A small image classifier, trained from scratch.
Training: 40000 steps, held-out accuracy 100%.
Data: 97500 training examples, 52.5 epochs.
Rows from block 2 of a small image classifier, named by matrix and row number. Rows with one number belong to one neuron. Each number is 128 + 24 x the weight over its row's rms, rounded and kept within 0 to 255. All counts start at 0. After the name is the row's rms in percent of the matrix's.
After each neuron's rows are labels from the 100 images, of 14976, where the neuron reaches its highest value: "place" is the part of the image that holds the peak. Only what is clearly more common there than usual is listed. The data: simulated telescope pictures of galaxies.
# fc1: MLP up (model.blocks.2.mlp.fc1.weight, 1152x192), inputs 0-191
# fc2: MLP down (model.blocks.2.mlp.fc2.weight, 192x1152, transposed), outputs 0-191

fc1.107 112 [145 124 127 136  75  96 113 138 145 121 117 142 112 141 137 113 148 122 129 145 115 137  97 127 153 136  94 175  80 182 108  93 132  44  96 142 135 170 171 150 149 127 105 132 108 114 160 140 104 109 128 111 141 160 149 119 123 133 128  93 137 138 110 125 128 133 112 141 106 122 133 132  89 110 137 172 117 130 146 149 149 152 118 159 127 132 114 119  94 171 165 131 139 135 130 158 117 150 138 128 143 137 158 197 150 115 111 111 116 128 121 138 110 118 131  96 107 111 144 115 101 148 135 117  86 156 122 139 132 134 190  99 126 161 129 110  81  85  93  95 118 157 136 148 163 138 111 153 106 131  98 164 130 116 114 111 113 125 143 114 161  88 109  76  91  78 130 146 138 130 114 111 111  66 134  98 141 107  85 118 120 111 120 114 135 140  97 120 113  75 120 129]
fc2.107 107 [113 123 130 106 114 122 148 131 178 180 128 128 133 103 135 112 113 122 124 109  89 100 128 130 135 103 181 162 141 130 133 128 100 153 139 104  97  91 147 133 131 158 161  96 123 104  75  95 149 154 158 126 103 147 112  91 131 118 134 164 129 114 141 161 124 129 117 118 114 120 104 152 123 131 132  89 146 143 108 124 116 138 123 106 131 184 108  92 159 125 126 108 135 148 147 139 109 154 132 123 108 132 105 218 117 121 144 124 109 128 143 114 170 101 113 144 136 138 107 186 125 135 160 122 133 130 109 143 167  99 190 171 151 115 141 137 141 179 141  97 153  70 124 103 123 109 167 125 152 118 101 145  98 151 176 143 109 138 124 122 105 111 150 162 106 150 110 135 116 124 141 131  86 160 150 124 107 142 103 130 105 118 183  96  88 127 142 172 111 135 130 136]
place: bottom left

fc1.104 098 [106 118 140 109 110 150 131 153 127 139 118 151 147 135 124  73 125 117 128 110 115 128 133 164 112 134 133 186  98 145 140 130 131  92 127 108 121 109 188 143 125 144 132  93 161 103 129 145 140 142 120 105 122 128 143 116 126 134 105 150 110 108 124 140 110 109 126  77 101 107  93 110 109 123 118 114 114 158  78 117  95  87 154 123 101 113 126 126 120 149 132 112  95 113 114 155 105 153  95 165 131 100 169 232 132 131 142 120 128 153 110 120 113 101 126 145 174 116 101 147 153 139 129  99 114 128 119 136 140 111 200 150 115  64 118 146 122 132  98 111 132 124 145 143  98  88 155 133 148 121  79 148 127 153 128 148 114 134 166 101 137 122 145 109  75 133 114 140 126 134 124  93  75 110 159 116 126 105  65 116 137 122 137 115 129 132 157 158 173 148 142 109]
fc2.104 091 [113 154 138 129  94 118 146 113 196 166 121 105 126 129 139 134 107 112 128 150  91 106 127 123 115 107 171 209 122 123 112 146 122 134 132 127 127 116 129 133 134 126 150 108 102  93 110 106 117  94 154 108 114 140 128  88  66 120 144 128 137 120 133 170 136 121 122 151 136 127 103 149 134 115 146 140 133 150 142 136 161 158 108 113 141 165 109 125 140 141 125 105 153 156 152 178  74 180 129  82 126 150  99 180 124 121 126 154 137 128 133 138 155  88 134 126  97 148 119 185 113 130 159 121 144 130 121 109 150  79 128 141 173 123 117 143 148 179 135  52 127  83 122 119 147 140 125 148 145 113 116 179  80 118 133 116 129 121 120 138 109 107 118 142 145 130 121 154 124 102 153 133 131 130 118  96 117 134 115 121  99 193 179  95 116 123 142 143 105 110 103 132]
place: bottom left

fc1.3 115 [110 120  92 124 139 142 139 135 143 131 144 121 105 158 129  71 116 140 135 111 127 113 124 144 139 101 127 175 125 153 122 121 120 132 110 107 136 102 176 145 155 138 111  93 147 116 164 133 150 127 127 114 125 168 114 119 108 132 111 131 130  79  62 125 151  57  82 121 108 116  96 133 142 126 104 128 145 131  97 176 113  97 129 144 154 120 115 120  97 131 154 116  97 131 138 131 128 142 107 172 166 136 129 189 151 109 133 173 124 153 122 142 122 124 120 119 147 121 103 132 135 145 114 117 127 121  75 123 111 129 191 124 121  83 135 134  95 128 109 114  73 152 142 155 103  75  86 143 152 102  77 146 122 144 141 134 105 130 119 105 123 108 125  83  81 127 108 133 126 119 123  96  83 115 152 123 124 119  81  96 100 147 134 124 150 160 175 154 131 139 138  77]
fc2.3 105 [157 140 128 104  90 139 168 113 175 165 139 132 134 100 146 153 103 119 128 136  83 151 100 143 140 149 152 188 107 147 121 101 106 113 137 146 110 144 145 131 132  78 120 109 117 113  57  84 102 112 150 110 123 117 149 103  99 120 113 115 128 124 145 164 126 148 124 115 141  97 128 140  64 116 132 118 113 152 139 119 127 169 125 122  95 180 135  98 141 141 140 111 178 144 109 170  87 161 142  90 106 132 128 212 133 132 129 114 103 149 134 114 115 104 133 117 110 116 150 125 138 140 154 122 131 130 140 122 159  92 164 112 162 149 128 129 127 175 122  85 136 102 123  93 129 159 141 171 126 114 108 165  81 119 104 140 147 122 149 116 164 146 137 134 160 132 110 138 115 124 124 131 150 111  97 112 126 112 101 143  85 129 171 125  87 129  98 107 122 116  99 144]
place: bottom left; top left

fc1.609 099 [ 91 134 128 133 119 105 151 121 108 135 120 107 129 136 130  83 105 127 131 112  98 129 109 106 135  90 127 217 131 166 106 130 115 112 124 117 124 115 211 151 118 157 125 131 126 115 113 136 142 126 129 123 144 123 131 117 117 122 134 126 114  75  96 128 123 128 124 145 104 136  99 118  95 138 127 129 150 142  89 123 124  91 134 163 133 126 124 129  83 147 145 115  94 130 138 122 124 121 134 177 138 148 114 223 111 106 127 124 128  85 121 145 104 120 135 123 150 132 142 129 122 110 122  99 154 147 115 136 133 114 209 131 118 102 126 132  93 133  92 113  77 125  99 139 114 107 113 131 141  92  52 156 125 129 137 136 139 113 149 132 116 101 123  72  90 133  88 117 128 120 109 118  92  99 161 125 119 123  48 132 136  89 107 109 117 126 159 123 144 126 132 129]
fc2.609 112 [131 144 146 132  93 107 169 141 187 175 125 122 148 120 151 122  92 124 124 116  62 126 120 117 134 125 156 154 107 146 128 125  97 120 139 128  84 118 142 130 113 146 138  93 118  99  94  81 132 128 174 112 122 128 134  97 131 103 140 130 130 103 137 183 102 133 136 122 112 110 105 164  99 125 144 104 128 165 136 118 125 152 134 127 103 181 123  97 156 146 143 103 164 164 150 188  76 166 138 110 110 137 119 191 126 130 167 124 120 141 149 131 148  92 117 135 120 125 126 139 121 128 170 102 150 133 118 137 161  76 174 139 172 134 135 129 138 157 121  90 128 100 138 113 130 137 155 129 135  95  95 179  75 129 134 143 137 118 131 116 131 133 131 155 135 139  94 141 127 119 132 119 120 147 121 102 126 147  93 134  92 130 188  97  78 110 141 153 103 110  97 141]
place: bottom left

fc1.748 102 [123 130 130 117  86 106 175 132 125 139 104  95  99 150 139  66  99 130 120 115 116  84 131 118 103 109 177 207 122 158 107 134 131 131 102 129 120  98 173 137 142 141 115  94 120  97 137 114 140 138 121 110 128 143 118 113 106 129 136 137 107  78  71 136 120  80 123 116 101 128 109 143 137 113 119 134 120 189 104 133 120 118  84 121 127 149  94 120  95 142 138 116 110 137 144 145 115 141 133 161 130 149 102 184 132 121 154 144 128 127 109 149 141 104 124 150 106 134 139 197 118 124 125 109 157 131  99 136 121  87 178 128 127  83 123 124 109 178  97  94  75 125 129 130 119  99 131 115 147  93  85 159 120 145 134 138  96 126 142 109 121  97  99  88  84 121 119 157 114 131 140 124  89 129 159 116 139 133  82 118 117 136 132 109 130 121 178 156 107 125 118 100]
fc2.748 115 [111 115  98 120 122 146 144 144 190 173 129 152 117 111 119 129 102 133 153 128  83 153  84 141 147 154 114 152 100 178 117 109  85 115 101 147 131 142 135 133 159 118 101 124 150 139 141 111 138 143 147 112 119 177 127  99 142 152 106 107 149  96 133 179 141 109  94 115 126 118 123 117  62 105 124 146 108 125 103 151 112 143 142 150 110 183 136  90 117 151 149 136 134 140 126 132 113 149 117 131 131 115 162 179 167 113 153 147 109 166 127 125 103 116 125  90 124  96 116 140 133 169 184 111 107 118 125 127 156  86 141 114 140 135 122 151  99  94 129 107 140 163 149 125 102  91 145 197 108  95 100 114 110 140 115 150 116 135 163 137 161 134 156 125 120 114 103 130  93 137 116 135 128 100 122 126 154 125 114 107  90 101 193 105  80 159 117 112 147 140 159 111]
place: bottom left; top left

fc1.639 088 [129 128 107 127 101 132 157 112 134 144 120 106 104 165 116  89 116 140 145 139 118  84  91 152 110 100 148 210 117 174  88 144 123 120 105 143 104 122 193 121 140 142  99 127 117 130 132 122 122 149 125 121 118 155  90 104 127 146 152  97 107  92  67 138 148  88  91 133 117 140 121 120 115 120  92 135 122 110 117 144 125 108 115 121 149 126 107 106 108 155 100 109 122 144 124 109 113 115 123 125 156 156  94 219 145 121 143 159 126 126  85 156 124 120 139 145  97 139 131 172 105 138 135 111 140 122  96 118 138 127 201  99 110 120 141 137  85 139 114 124  57 146 131 151 116 108 130 142 119  98  79 126 133 151 106 117 104 139 125 119 117 111 119  81  97 125 118 142 103 116 146 145 107 101 129 135 138 121  60 106 118 152 133 133 133 151 127 121  95 147 125  99]
fc2.639 073 [138 125 156 114  98 110 148 111 176 147 128 155 144 124 144 135  98 112 128 156  70 148  75 122 153 136 139 189  88 185 105  94  81 105 121 154 161 120 128 168 121 122 147 107 125 134 123  88 125 108 157 125 148 140 139  99 129 128 116 110 151 107 149 157 117 132 108 132 113  97 124 162  52  83 145 141 123 154 138 118 147 136 125 153 142 163 106 111 110 153 165 118 126 145 143 154  95 153 122 127 129 137 153 171 160 125 133 144 122 139 141 136 126 108 155 105 118 112 109 106 126 181 147 104 126 147 138 138 156  67 154 139 137 142 135 141 110 147 146  83 139 108 148 108 146 109 153 193 137 115 104 120 110 105 151 122 124 101 154 143 157 129 116 142 118  86 112 127 108 125 119 138 111 118 150 116 158 134 116 132  91  68 167 114  86 141 130 162 145 105 155 153]
place: bottom left; top left

fc1.569 102 [139 129 140 131  66  77 110 132 113 145  78 154 143 139 176 149 136 130 128 138 123 169 128 103 142 170 119 171  69 158 133  97 132  74 115 143 148 145 130 177 126 104 123 122 114 117 137 132 114  65 132 110 187 127 152 129 122 140 126 101 130 133 119 130 118 136 117 141 142 113 113 126  94 116 168 153  82 154 153 133 166 139 104 141  74 139 141 140  75 153 164 120 122 117 141 185 116 168 127 109 144 121 141 153 119 105 113 123 151 125 105 146 135 110 153 104 125 106 132 137 134 128 139 108 109 160 123 136 130 117 137 122 131 151 130 105 115 118  96  93 132 137 137 139 164 145  86 137 116 126 134 187 129  95 120 128 147  70 155 113 160 112  98  76 131 101 143 162 139 150 118 120 142  79 114  87 120 127 135 125 120 132 115 126 122 112  96 127 154  60 121 119]
fc2.569 091 [114 128 108 144 118 132 149 139 154 156  89 124 109 144 148  77 111 137 162 101  82 121  97 142 146 118 179 167 138 156 115 117  90 142 126 125 117 110 149 143 155 136 131 104 125 103 105 109 128 142 147 110 116 184 104  86 130 145 139 123 137 118 108 166 136  91 103 107 107 117 113 158 134 122 140 116 113 141 102 155 119 134 121 120 160 171 110  99 123 121 126 103 107 150 136 157  99 171 133 117 149 111 102 220 162 128 144 129 111 132 133 122 141 103 120 125 104 118 123 173 124 147 165 133 118 142  99 140 156  99 198 129 158 127 155 133  91 168 134  98 108 158 143 139 120  95 138 158 145 101  94 155 104 144 149 135  91 123 119 103 127 126 128 123  89 143  93 163  88 115 152 147  84 122 149 119 165 142  90 107 105 127 162  90  83 159 121 137 106 144 143 110]
place: bottom left; top right

fc1.255 124 [159 131 145 119  93  93 117  97 127 135 131 120 134 109 144 157 141 136 130 158 122 176 146 111 159 159 129 140 109 117 106  87 143  88 137 170 134 159 117 146 129  86 114 148 123 118 119 121  83  67 133 119 160 112 146 132 121 120 141  98 135 151 132 131 126 148 130 151 177 123 153 130 101 109 172 125 115 130 173 119 172 188 134 140  94 142 152 125  93 138 145 155 168 125 124 150 115 141 124 106 116 122 164 133 120 127 107 112 135 130 108 148 116 118 160  72 114 121 149 138  96 130 123 124 115 159 156 137 136 130 124  98 139 172 128 140 139 126 123 119 124 100 126 101 186 147 106 104  70 143 149 151 132  80 107 105 164  98 123 127 174 133 108  94 169 129 147 144 139 134 126 166 176  78  85  97 129 125 150 143 128 106 129 128 127 138  87  87 148  63 115 136]
fc2.255 109 [155 110 138  98  85 121 162 104 150 143  82 129 168  75 158 118  98 126 126 118  99 149 158 142 132 138 156 157  99 114 128 102 121 110 103 140 142 136 160 155  95 100  86 114 138 114  89 118 124 110 138 112 118 115 139 102 107 108 125 119 123 117 135 144 106 154 163 108 125  95 114 159 135 110 164 116 114 141 155 138 136 162 134 134  87 147 125 112 111 162 154 162 148 154 130 168  99 156 123 162 114  96 139 201 140 127 139  89 121 153 103 155 112  96 138 131 123  94 148 155 124 121 147  99 173 158 134 187 136 102 170 104 154 153 167 123 164 160 103  96 116 129  99  88 128 114 152 120 104  93 104 165 100 126 111 119 160 129 161 103 167 120 121 117 153 141 102 143 123 164 100 159 133 145 102  95 127 125  80 142 110 121 150 106 115 127 135 102 161 115 117 128]
place: top left